config.toml
horizontal_flip = false
translate = 0.06
num_classes = 12
weight_standardization = false
kernel_size = 3
label_smoothing = 0.1
loss = "cross_entropy"
residual_init = "none"
lr = 0.0061
nesterov = false
adamw_lr_other_params = 0.0015
grad_clip = 0.5
batch_size = 64
final_lr_fraction = 0.05
warmup_steps = 2880
Rows from block 4 of a small image classifier, named by matrix and row number. Rows with one number belong to one channel. Each number is 128 + 32 x the weight over its row's rms, rounded and kept within 0 to 255. All counts start at 0.
After each channel's rows are labels from the 100 images, of 14976, where the channel reaches its highest value: "top examples" is what is common among them; "lies over" is the class under the peak. Only what is clearly more common there than usual is listed. The data: single toy objects rendered from many sides on busy backdrops. In brackets: how many of the 100.
# convs0: first 3x3 conv (model.blocks.4.convs.0.weight, 160x160x3x3, each kernel summed), inputs 80-159
# convs1: second 3x3 conv (model.blocks.4.convs.1.weight, 160x160x3x3, transposed, each kernel summed), outputs 80-159

convs0.87 [121 152 168 131 122 133 163 102 120 115 103  56 178 164 111 119 100 172 120 177 136 121  97 120 127 172 131 138 128 188 198 115  92 149 156 143 128  75  78 148 114  88 163 126  98  96 118  71 124 124 180 111 134 135 112 122 147 191 140 137  95 118 202  90 125  94 133 113 137 113 165 126 124  92 126 167  86 141 167 103]
convs1.87 [186 152 143 202 134 154 171 142 183  77 134 160  85 116 195 176 106 122 141  71 169 179 109 192 111 104 152 128 105 150 154 189 113 175 125 157 168  74 109 134  87 156  76 108 118 136 165 117 127 105 213 104 206 154 111 104 165 177 154 135 181 172 133 116 129 163 122 100 143  86  90 147 147  90 124 140 106 159 128 178]
top examples: green (52)
lies over: part in the main colour (38)

convs0.75 [126 157 154 171 127 137 162  81 145 108 118 139 177 228  96 126 151  82 131  52 166 111 168 172 191  92 131 156  78 190 165 117 146 104 117 123 108 105 146 115 124 150 149 145 153 132 144 115 134 136 134 150 125 112 162  94 105 122 183 153 128 146 108 121 166 140 111  55 109  96 124 127  96 129 171 121 148 114 125 172]
convs1.75 [ 68 180 110 142 124 132 145 136 124 201 118 148 110 127 145 125 129 108  74  93 123  91 155 128 120 124 122 131 109  86 114 146  25 137 144 160 134  85  97  89 110  71 112 104 118 101 136  87  97 104 230 126  98 113 135 123 178 130 172 151 111 114 181 115 118  79 170 108 161 139 105 138 194 110  70 146  99 110 153 145]
top examples: grey (35)
lies over: part in the main colour (53)

convs0.108 [112 179 141 193 152 113 120 117 137 110  41 167 151 138 125  85 123 147 126 166 175 100  87  92 115 135  86 128 188  99 137 132   0 120 111 135 141 129 117 138 142 146 146 116 125 189 126 143 108 127 154 147 114 145 125 132 165 126 115 146 136  99 146 118 124  91  85 162  98  91 127  95 136 176 163 152  50 131 189  66]
convs1.108 [198 127 116 103 204 119 163  92 111 119 128 124 155 113  99  65 180  71 159 169 123 135 151 130 151 157 191  98 125 159  64 147  98 115 107 127 127  90 196  97 194 135 120 161 168 127 196 187 132  84 135 148  79  83 112 157 103  92 138 124 152 106  82 153  96 167 102 101 131 154 116 157 103 152  77  87 124 137 119 108]
top examples: grey (25)
lies over: part in the main colour (50)

convs0.2 [132  84 107 128 112 160  33 126  93 137  79 118 115 167  73 125 121  46 140  53 106 127 134 106 122  86 128 146  97  51  91 111 140  73 129 102 172 116 113 130 125  87 191  96 117 137 113 142  90 138 167 131 136 163 140 104 124 171 151 106 137 125 213 114 128 144 162 144 134 145 151 141 180 160 144 110  94 124  92 181]
convs1.2 [121 188 143 255 110  90 156 174 113 154 150 216 141 146 132 144  84 111 107 111 153 132 155 128 126 144 129 146 180  90 200 113 160 111 133 128 115 172  58 135 133 115 107 106 127 154 127 102 149 140 135 124 129 140 138 116 138 168  95 148 176 113 181 125 174 154 173 187  90 163  96 156 173 112  96 116  68 135  87 160]
top examples: blue (58)
lies over: part in the main colour (97)

convs0.36 [114 114 130 160 102 126 102 142 131 125 113 121 145 153 108  96 148  83 115  97 163  98 111 136 111  90 164 111 143 128 120 167 130  74 155 117 139 123 134 150 130 143 135 159 156 117 100  90   0  87 147 168 120 125 113 146 103 120 128 114  63 113 207 122 178 139 156 132 124 152 127 137 182 144  94 103 137 158 106  95]
convs1.36 [158 123 136 143 105 135 114 130 135  94 152 186  94 139 160 183 116  41 128 211 127 107 137 105  92  80 137 176 148  97 108 108  83 116 100 142 163 104 118 117 104 159 133 172 104 113  83  97  84 132 137  97 136  87  98 169 188 154 115 140 162 196 115 106 164  82 128 185  85 151 130 165 174 115 155 104  66 147  72 137]
top examples: green (27)
lies over: part in the main colour (87)

convs0.55 [102 103 137 112 134 111 135 162 142  58  56  17 130 120 114  81 125 138  93 136 143 129  63 136 121 151 167 128 119 112 104 152 112  73 154 126 138 148 137 128 158  53 117 127 126 112 160 129 120 116 144 132 144 159 133 129 111 161 132 105 140 144 206  69 172 137 118 112 136 115 132 110 132 112 144 109  76 147 186 141]
convs1.55 [175 123 124 113 138 166 128 159 109 159 138 112 104 121  91 109 124 133 145  80 228 113  17 113 119 118 131 131 126 113 149 142 170 117 144 123 177 112 129 138 114  89 137 110 165 129 110 133 185 130 158  98 191  58 114 117 103 132  99 154 211 154  97  97 131 102 119 124 111  92  91 154 118 110 153 115  53 171  93 110]
top examples: green (81)
lies over: part in the main colour (95)

convs0.43 [100  88  89 143 138 115 168  84 134 112 134 161 139 171  86 125 125 117 166 126 135 103 105  85 113  99 146 144 213 156 189 131 102 151 154 119 101 107 112 117 132  53  69 104 121  99 100 151 118 114 102 111 218 153 133 151 212 108 146 118  84 159  95 105 122 135 168 103 141 219  45 111 167  91 148 111 102 127 133 109]
convs1.43 [136 108 159 111 110 133 145  97 140 144  48  89  90 120 107  88  88 178 115 144  82  91  78 130 133  98 167 149 126 124 116  99  60 148 128  96 113 116 141 132 106  86 225 146 120 121  61 170 190 120 120 142 133 109 134 134 134  85  85  78 131 137 107 125 134 140 153 104 100  89 179 107 100  77 134 102  73  83 141 108]
top examples: from below (60); ice cream (59); flower (32)
lies over: brown part (72)

convs0.6 [138 157 132 104 105 165 150  82  98 101 108 108 131 147 139 169 150 157 140 153 115 143  95  60 154 174  85 151 162 137 206 117  67  86 127 175 146 120 112 160 123  56 148 122  94 155 137 168 104 169 120  73 101 164 129 123 124 154 130 123 116 125 174 128 131 186 128 124 126 119 149 102 142 145 171 133 118 100 120 148]
convs1.6 [164 186 113 101 107  95 185  99 132 131 123  98 137 102 217 108 129  41 107 120 118 103  70 227  64 120  66 150 193 165 126 104 161 102  80 176 116 122  77  99 127 157 121 142 125 149 181 138 134 102 162 149  85 142 163 159 111 182 110 154 199 154 176 163 104 127 122 105 142 123 113 120 142 165 120 132 151 115 148 171]
top examples: grey (30)
lies over: part in the main colour (43)

convs0.19 [153 125 136  78 165 160 115  90 140  77 113 124  79 144 144 110 154  93 163  69 148 112 114 114 102 173 152 120 118 178  68 121 122  99 130  79 110  83 167  92 113  99 146 186 108 168 133  67 154 133 151 113 143 135  90 143 146  79 136 130 168 126 138 115  93 104 181 155  88 145 164 113 141 147 133 143 123 162 108 117]
convs1.19 [130 175 112 150 137 132 135 114 121  58 134 160 177 110  86 154 132  67 117 156 109  82 166 143  84 106 116 172 168 101  93  92  91 160 106 152 127 107 170 120 151 177 137 204 106 147 104 133 140 115 146 157 166  88 139 104 137 162 128  99  96 137  88 147 100 114  67 123 165 101 101  66 135 173 133 149  98 103 112  67]
top examples: blue (51); flower (41)
lies over: part in the main colour (39)

convs0.98 [ 56  66 105 107  84 156 101  88 105 100 108  93 120 116  99  99 104  80 119  22 128  91 124  70 112 119 127 107 132  80 139 150 119 130 115 142 159 107  88 130 126 125 132  78 107 180 121 144  92 106 116 113 145 193 132 105 122 175 142 155 122 176 153 141 106 105 147 194 104 139 154 130 144  72 143 110 124 162 196 153]
convs1.98 [ 85 115 134 129 167 109 136  79 165 138  86  84 184 152  61 115  87 162 127  67 131 108  70 180  92  81 121  84 120 152 156 146 174 147 123 154 124  96 158 140 109  55 136  93 171 133  99 155 121 173 111 125 137  81  74 115  83  84 137 141  87 126 104 126 148 126 112 132 137 166 131 120 150 130 148  99 102 125  98 143]
top examples: grey (44); pink (30); white (26)
lies over: part in the main colour (80)

convs0.107 [143  33 122 128 124 112 163 114 129 119 115  64 177 188  91 128 142 135 130 169 123 138 131 149 103 154 162 153 168 179 106 101  59  71 120 152 175 104 107  99 201  76 125 117 103  95 117  94 130 161 107 143  80 158 110 159 117 197 159 190 132 173 115 120 151  76  95 121 116 124 106 100  95 128 153  99 152 114 131 133]
convs1.107 [111 190  70 103 167 129 140 107  92 131 121 169 110 114 159 101 125 123 127 110 198 159 104 133 133 144 177 187  86  94 117 161 179 120  95 122 165  72 131 129  83 128  69 115 191 195 172 125 105 117 112 101 121 165  71 124 146 125 173  92 192 117 151 141 116 131 154 135  91  90 113 134  84  95  99 140 158  97  95 117]
top examples: grey (25)
lies over: part in the main colour (60)

convs0.136 [114 144  99 118  74 173 120 103 146 157 128 119 139 158 114 147 151  98 178 115 117 154 151 106 109 152 144 136 171 105  92 136 156 139 197 120 177 123 139 117 116  80 103 118 118 113 192 113 114 136  93 101 157 153 160 138  97 108 151 108 101 172 128 127 110 104 143  96  99 153  99 133 172 130 114  81  91 169 112 123]
convs1.136 [121  93  62 118 177  82  90 156 153 137  92 112 123  93 124 154 163  46 116 147 170 129  59 161 152 174 136 157 125 136 109  85 150 107  72 121 145  89 102 113 111 106 126 129  88 141 127 140 101  91 152 180 158 124 140 147 167 117 159 102 129  78 160 144 139  93 193 157 113  60  84 122 139 116  65 146 167 125  78 112]
top examples: green (33); lamp (25)
lies over: part in the main colour (79)

convs0.25 [183  71 123 111  91  72 157 135 159 114 146  47 124 105 130  86 126 145 132 127  89 106 162  87 138 164 138  96 119 139 167 121 100 105 138  85  64  94 110 159 147 133 112 164 156 124  67 102 126 106  50 103 185 157 137  66  98 170 141 103  79 133  97 162 157 114  92 130 108 135 136  91 131  60 154 152 110 120 156 174]
convs1.25 [161 142 163 101 134 156  98 212 132 114 108  83  92  97 139 120 115 229 119 152 122 117 126 149 169 116 126 118 170 173 126 173 166 150 123  90 133 137 155 110 123 167  68 161 157 189 145 128 141 167 130  77 142 129  97 194 158  69 115 127 123 136  69  77 154  64 109 145  96 126  90 106 102  85 130 122 148 139 119 184]
top examples: from below (62); yellow (53); white (31)
lies over: part in the main colour (93)

convs0.151 [130 136 138 124 158 140 167 197 166 114 157   0 147 130  98  96 168 140 132 185 171 155  73 130 136 114 110 155 118 122  74 132 137 172 158 111  87 124 124 128 121 134 151 124 147 123  93 118 139 103 170 190 134 121 150 102 146 127 119 100 118 139 125  71  78 137 161  81 145 170 111 150 141  60 108 150 105 104 145  86]
convs1.151 [145  78 181 167 127 158 156 179 154 145 130  70 143 119 117  98  83  98  95 144 181 137 130 103 141 113 104 124  44 144 161 121 134 137 123  84 114 113  52  97 130  83 117  67  60 125 132  91 112 148 116 115 198 130 129 233  94  96 148 177 140 128 126  97 160 139 114  69 131 105 124 100  74  85 134 122 126 166 155 119]
top examples: green (75); flower (25)
lies over: part in the main colour (47)

convs0.143 [135  94 131 128 145 121 148 139 145 138 125 159 143  95 193 160 182 124 135 137 162 126  73 142 209 168 184 154 153 117 129 169 159 157 133  82 119 179 139 124 122  69 125 112  90 167 103  76  75  90 128 107 144 139 155  70  81 100  89 149 158 102  94 116 149 134 118 158 150 137  75 129 128  86 109 121  83  85 118 107]
convs1.143 [162 135 102 169 137  78 147 132 139 108 157 137 129 159 129 124 165 188  74 155 115 153 169 121 137 120 136 178 163  35 141 103 176  85 104 145 100 105 115 175 161 192  95  93  92  52 117  76 162 112 127  67 122 156 111 133 107 121 113 106 118 187 133 147 110 107 146 153  62  72  92 122  59 141 150 125 130 172 143 125]
top examples: green (43)
lies over: part in the main colour (90)

convs0.40 [160  46 116 152 116 130 146 203 174 115  70 125  84 132  92 125 144  91 151 117 163 109 120 145 119  70 120 123  76 113 110 100 161 130 137  91 147 108  93 143  91 101 176 119 139 137  76 166 151  91 143 126 204 137  99 146 171  99 160 164 114 211  91  78 132 121 159 198 154  55 131 130 214 147 142 104  75 153 114 169]
convs1.40 [125  81  96 119  94  95 123  62 115 183 147 101  94 122 114 124 130 162 147 155 100 152 109 106 139 140 134 130 174  94 187 112 112 122 171  91 117 124 102  87 100 115 196 149 134 118 112 146  72 138 136 110 139 169 143  98 156 114 111 117  81 107 108 177 167 129 153 201 137 170 148 135 145  99 125  78 104 141 134 104]
top examples: from below (66); pink (36)
lies over: part in the main colour (42)